{
  "arch": "convnext",
  "model": "sound classifier",
  "dataset": "synthetic speech, music and everyday sounds put through simulated rooms and audio effects",
  "train_examples": 39062,
  "gain_aug_db": 10,
  "noise_aug": 0.01,
  "time_shift_ms": 100,
  "n_mels": 64,
  "hop_length": 320,
  "input": "log_mel",
  "spec_augment": false,
  "win_length": 512,
  "targets": ["distance"],
  "num_classes": 2,
  "isotropic": false,
  "norm": "layernorm",
  "activation": "swiglu",
  "layer_scale_init": 0.1,
  "moe": "top_k",
  "drop_path": 0.05,
  "num_experts": 4,
  "moe_every": 1,
  "expert_mlp_ratio": 1,
  "experts_per_token": 2,
  "shared_expert": false,
  "patch_size": [4, 4],
  "conv_stem": false,
  "depths": [2, 4, 2],
  "widths": [48, 96, 192],
  "kernel_size": 7,
  "mixing": "cutmix",
  "label_smoothing": 0.2,
  "loss": "binary_cross_entropy",
  "optimizer": "soap",
  "beta2": 0.99,
  "lr": 0.0034,
  "beta1": 0.95,
  "shampoo_beta": 0.99,
  "eps": 1e-08,
  "precondition_frequency": 50,
  "max_precond_dim": 1536,
  "one_sided": true,
  "adamw_lr_other_params": 0.0018,
  "grad_clip": 5.0,
  "steps": 11000,
  "batch_size": 256,
  "epochs": 72.1,
  "lr_schedule": "cosine",
  "final_lr_fraction": 0,
  "warmup_steps": 330,
  "weight_decay": 0.03,
  "adamw_weight_decay_other_params": 0
}
Rows from block 3 of a small sound classifier, named by matrix and row number. Rows with one number within an expert belong to one neuron, the router's apart. Each number is 128 + 24 x the weight over its row's rms, rounded and kept within 0 to 255. All counts start at 0. Numbers have three digits each.
Before each expert's rows are labels from the 100 clips, of 14848, where the router gives the expert most weight on average: "responds to" is what is common among them. Only what is clearly more common there than usual is listed. The data: synthetic speech, music and everyday sounds put through simulated rooms and audio effects. In brackets: how many of the 100, against the usual share in percent.
# router: router (model.blocks.3.mlp.router.weight, 4x96, trained with AdamW), inputs 48-95
# gate: expert gate (model.blocks.3.mlp.gate, 4x96x96), inputs 48-95
# up: expert up (model.blocks.3.mlp.up, 4x96x96), inputs 48-95
# down: expert down (model.blocks.3.mlp.down, 4x96x96, transposed), outputs 48-95

# expert 1
responds to: dry (63 vs 20.6); dropouts (58 vs 13); reversed (42 vs 13.2); number of effects: 3 or more (33 vs 13.2)
router.1:101155102101110091130138134137128136139121089159137154151123186132153106184149140108144145164102114107128134139152112142149136114160122111155096
gate.9:164109120138150101151107119122068063145096114139127108117156133111133100095109154097141089139127154115141156102157134169145119138107160143144162
up.9:138130142156105172130119133108134140069134138103137102141050134140129130121088084165117132122138133133103097146139105126123118141145081140142133
down.9:169148164132132129149132145140106113135144130128126103090126149130108101125116152104115121130113143137150158127157156148141149095076113134112090
gate.10:098091103124150120159111140151143148117127123170124124141123116097153070138114098137127126110138135121128137113098145165125166064152133122148143
up.10:141119106123137139138123110148172154142159108110148121130094160093104157127089165152133134146112101138123133136085137110091112138142128094102129
down.10:136095093162165139105088102090126108127142111123153120106122117130178176119161118134121114125128141125124084128146101108138106156122108121149140
gate.11:123136135157095129069143144137136099100127151090145109152139149104090148082112133133139145102133149127108128098066091165129144125155117111125132
up.11:132065134123138110130147147095124129146090130153144160107098107133161183160109137112167121104129142167153137126146143094136089100111173106126097
down.11:150088131118136098135121136123132131118081168130123141157079131173159150151133134108086125113140144103137112097092119156133123144096101095117163
gate.12:138088111145120108109120145125131109167139115107151141137136109080114113138132087132169144158106128124195127114111129146145107100131148109090145
up.12:119105123109120118155138081114127077126109096093122155113137124138141153140096115111153138205101108131118149125142107147159107112109134105174153
down.12:090132104135111126094128093157164144100122126116142148120130114136142143147109166114130118134133125123154150115104135145110102148176132102137132
gate.13:102103144099150188103152111163146093120137142142114143193112121133112144107148123112163100147093166126142121120121138143114141142093106130155100
up.13:146125153112119097103101132120117123135141169143110155152186148102117094122117131090125153134132162114103147108124161152170136163119145139111141
down.13:143132122116174181188161148128135086092146126124176113142122109096114145090117102149165105111149093181109131099116129100124146093138111150136086
gate.14:109130101115122149115147120119140079131140123140078149118155153092155130074122101171098137115118115147097091105096195113116146113173111140094158
up.14:100144157103138124133137101141154154076160136086094129148111118094128122073137116108116128114134107136114068123141096110151115139153132128152119
down.14:089114109103133158114142157114150150127150128154123139156142138130154136116158153087066149129101155098137163139158153121090126076135082103116108
gate.15:114151180119132101142149124132140096102135111126123151127123129093177074125176164114120167172183135110100119099142136135126110138069158116123074
up.15:144155182136098115125151080102128118098123110138143175141177105107160127115126161128148192143170122159117119083121127126124125106094148098171115
down.15:099137090121142105174128105127123114118178097155151079140128124135121149117115152143156079144119118114150114136177096110135114140150148166125075
gate.16:135120153158116093114161130121077190144161169125137146103178098167101096133126149134150173141141147139105134153151118109130140121116110158090088
up.16:099104122087151128103133122143104101117094111136108141134101129128166135156121150114099072078128165132136137088122154136083099127166144130130164
down.16:111168140131128142144151086134077124134126155128113151113114133129169139076079153103105174126173124106127147121117178123116122123116125163087111

# expert 0
responds to: everyday sound (95 vs 24.9); reversed (56 vs 13.2)
router.0:100146121113218108165127127161115152158139122141129172121106158139137097106162134128073107101143145133120159107131146114104146144110101161119128
gate.14:136120120109135162078090150135124105160124139116103121107140120110160128106127125113112122143124142110125092092108097160109150083169151112168145
up.14:136090178148104145154170178096094078129122154115120147084112154124112119185155122126168099123130161156154140143121133123122113106099102096149147
down.14:145079103136077127159098106104155121116126168124132129145108087129118148090158095127151136096127114121108111110154100087122129128123149109086090
gate.15:191082124119129126140156140102120121138135164132102129134155146144110103155117102108087167111148146105145154116140108128123146136142149107120157
up.15:142148150118106125150178145173161124085124089108131115113144133098139094133160100075113108104160146118118131144112189114132158120144111104151119
down.15:138154076143106122111146119160078128118148136090120181151141154157118143130134168109108107081123133136107103146096142124163169160116151126150113
gate.16:062170155083105100133102130149153134141134094127119126123119107102145121131132089124139160128160129121139132169162158094129155123084146122174093
up.16:132158137111116080159139162155079114106097109107105125119136133099144156131155126164120133090103135106095081114177113126157114106159107109112146
down.16:092122124135103114136129113145206142112129082125170150115130149073136176132124111142099155145106178115134136121138115130133140137114170128165144
gate.17:122138121138133134134129120126106127145132101161147157116143141102179124117127102081175096118125166138146121156111147121152100117125155176154070
up.17:121095094108130124116091086133105097131165140143145124173120114136110087154072115141160122130084082099186129099149104148135110117077142132127130
down.17:131118091128119164137092143130171112116108158145138136151128079144118117146137115142179129088116127088133105155082136143148148132128153119117088
gate.18:147157162159131128104117151134121140121072128175101125151087117064134125124131131101136105121107102108131131129120100171126139102132114161128116
up.18:129086086147119095157146125100138067097113143165143100112145158109168117094107104103144144098141108085142148113146152151157111076147157132116129
down.18:134151130133121105131123110135178098173146150134114130133136158107064145085089100106142144148093114131117143122200121159157121119132166123118138
gate.19:147135125157155087189126141147115144093147160147123125146121150172087096133168108113091142147130141079097108118135183130095138157114121150135145
up.19:117121118122160143160146087125144144105123152108115111129140114172098092139136117130110175115144135099119093150180106147098129128130118150081166
down.19:095158148116116154144100126163142053138166125140123141111153132115125120137119143142126114103118136138160139111138130114155160124145135118132116
gate.20:114101113133135146138148148127123100148161145150079129109137153135131113189118121161172147096137155100139128152100159120118159080140123117139170
up.20:121099124114068123103109131143157079122119138160109105096109121149116137134091126155140136110161155144110125119168164127158128113113104122093126
down.20:166161150167115097160111126140132093103129126151140117127110146146111121095104114099096158129157166142133106110115106180127144162121128149114126
gate.21:159108111122127086140142147116188140141141083101133113079108140151143142094133151140113162136144110164116169079162122107113147102115138084182131
up.21:113130116134142143152112105123116133119134140105129127115161094155160127114114139167181140109108068134134140139116114118139073129105116144090125
down.21:134135158152140166134117108116139093147126088161127147143111140114067084114131141134151147144115127114192107122149122123148129190140115126146169

# expert 2
responds to: speech (74 vs 25.2)
router.2:134142126144106153123121107097182116110133127103128110118125068130115138125112101114162121110138097155142124155091095082131134125130127100102150
gate.14:144124092117132120092102143075112124124156127114137148149132151084114111104136151127107114167097109098142119123106134122140138069132084158161150
up.14:151144124127140129110126216142105104113112132099142098117100112135119094114146127128156082148116140129135132142147115120169117134099125148123076
down.14:140110116194143165120102137120097091113151153127101121166097129119125089152095137095127120113128090144125128139139151109083098157118136088118140
gate.15:110105130082143140153118108115090119150137075134123098145125090147109095151111115157119135120099098159189177130128119114101102108133110163159134
up.15:164132152139112126115120136124165149155113164114107113125116132099127141118133150140106106144103134122088161138154152110177122130133144101100122
down.15:169143197141198111135129099155157154113131137095159153110122126131167141125130121129148130120141163114146107105136142100089112098157142142120153
gate.16:107128128111135138116119119176117150140116131132162134143129155103104116150187087128087104084156136111154099134117157152099121137153153106084114
up.16:131081127134141110148132104107122142147123122096187128155137143087094174119171103110115108137158111100142130130122173092140103143126106141098113
down.16:131124134171152124108111140140152106099158100131143144131182112099143189108140118106105153129119111146124143135071161098156147154156123157095117
gate.17:116123137153126188195118145134160093132121132112100128140094113158126141119106157176119117147132099134126131144089105111133126124142092105079153
up.17:123093090138130207093143104102135130135115149120090153138152132112111113130156152151107101162117163110100155130117124162129113126157123142128149
down.17:093108120146163100107120080095147166104119141128144137083110107143110139079128114146122092130163122148124129054171125125105099160135153157110108
gate.18:113094124075119172141131126150133120136098064117139103117130131096152148128121077123130099137146132121149101143145153121122117122165093131163104
up.18:160146109140121108124123146115096129125167121132085170157125138147144117157157105085072127112100167103074097085141123149108137168116086107141107
down.18:102154160139148169156124140123155091127113088115112099164141086131138108115150149133117124117131163134164150144105177114100103069122123107121112
gate.19:140121130096108153125126125116140114151145122152141106187140126171156142142112128147124129140142110104090110143171078164130120127175139119121110
up.19:126100124142154142143131134088085122145086087124096118089133100134108146120113151154182138112111092146137139117132156093180099164144105146118107
down.19:164134178174120171139102108134139105181114150117121136128133154154092131120092156141168114154125129143155147105138142132070103141104117143140149
gate.20:100084089121134127161089171172121120059103115108124121118144100083142173071099133142124136157159137127110107107183134126154085082107112179144120
up.20:170130114168136098126168113128164169143102116135186141098155166123102081086134112125115122122119119156129112155104139127132177153197100121100161
down.20:121138156154131164106157120093138128091133124131128121139147128186138156128139178161106109114149124167122123109099141061126150125117114123163137
gate.21:142128111111128146131188139127148127155091154097168077114143088132132113123123133126107103131164158132130108118126147124119130156148069131099152
up.21:125106126129114118127066117115162150100147159197121145150138107126146122135089151148138145121132125105087129130122106172119133142130217106128125
down.21:151088119164149133120134119153114139172081103152128135089126147097126086140099118102160167117119111061132154102144100154119112126130107110124128

# expert 3
responds to: drums (89 vs 25.1); number of effects: 0 (55 vs 24.9)
router.3:122096131129103127104115127153061131124115117139138152124124134136153170121138111124133130122124143103142099115159142172138111139127139156121145
gate.14:135109127116124112133191108114124147124137127133125071155093109181099164132108116108095084142107132164146117149104099141113113119132104180126113
up.14:131095141140102146140173158134119143114086188155127145106148151088104145096154137098159151138116138096120149161112188170152089122089152127094115
down.14:146108118144093127090141153141150093117159095115153101115102113147126114121168123132112143126148107094104086111092133186105148164105118114145076
gate.15:133152145138122137135132131129135052146109155123096119125103125122169142159153180120127131147145115138091138124111095135136094151064130105098168
up.15:065115122101124108130127147155148161151174111106123149139135147142175091147126095128103102147139118142155095151123143137121134107144112127151090
down.15:099122130103139128116120179162123153143109174123129108142128139121130119102147143149122132143067123125095087140180137109147114108072150161146121
gate.16:135113109179110119114158205148103121156077134105125114117149140055123179091122141113132130123163122139119119131125149132155121130126132141104154
up.16:107094102118150133127099152141120158084137116089116167078153121099165123143137124136102164148126162116121109107137143126090129102131181110131176
down.16:127138101092134160118099122121128120128089164123107119128166102084142114159101130165090139144098171165149145157153131140127154151106114097120117
gate.17:125164141178144141122129156115141167117116134114140160156154136114111121143139121121148103095132120076167084150136149074151094142142100182078087
up.17:140115162116133135110089113125113108142141056190134145161152150132139098133139105133131097090157128087137114082138122125107149094128107132123171
down.17:130134092109113117105190123115132107105126138109111141141099095088106117168101141122126160162121164090170160127130174157161136104109122129120111
gate.18:134126122120136099113113131112158129137113099120121143111118174137100130126179156133108111127099151173130125181105164100098179157144086123170144
up.18:074157123139123108080125126152141111145110150127101122126120136114150095108150126122105129099124106137166151101118162093124127148061120167154150
down.18:154165139158162142138113126097117121121105136169094130158113074113112131097163133131063170123120148162126089099129144137119085134113165170134112
gate.19:110121148122117157141134085107137168138161092167143130150135103161126140167102153104160084152105082120132157111151096124104091152123118136128078
up.19:069112143105092098162106105129109155096140146154115104139106134135132123119142143137172149137174186109141071157146131147147128136123158145149114
down.19:144168083119153139124143119062119163144096168173132146119107113127120112115116135093123071108115127113094103127132125142153149086145086116147080
gate.20:110131115165167120074099124120127133116127095106151149098117138149097144143169095122173174132131106130144132126081173118123105068114116168131111
up.20:105126118136151148108094140095158120162151141103088152097142114153107123135128129108142174183168123134129144155087135110098166114193130108125140
down.20:107147124148122130158098156097121157136135116078153114092100103110162152091135122158119141157121147148127127150121152150126125141119159130129146
gate.21:090126091119133080135125094128125127154119149097129149092107131109156174159155132111150133152125125144119141144102167113115126111185140130117126
up.21:182131101100126111090143136099117147112130149142118160204133150164118147123086146143116132130124109113080090105171094153112145154122141109129108
down.21:120142139090126153137125104175105094140174120115150155123111129116124145155115159101134122132133099090162142108118124126158128144187163101163137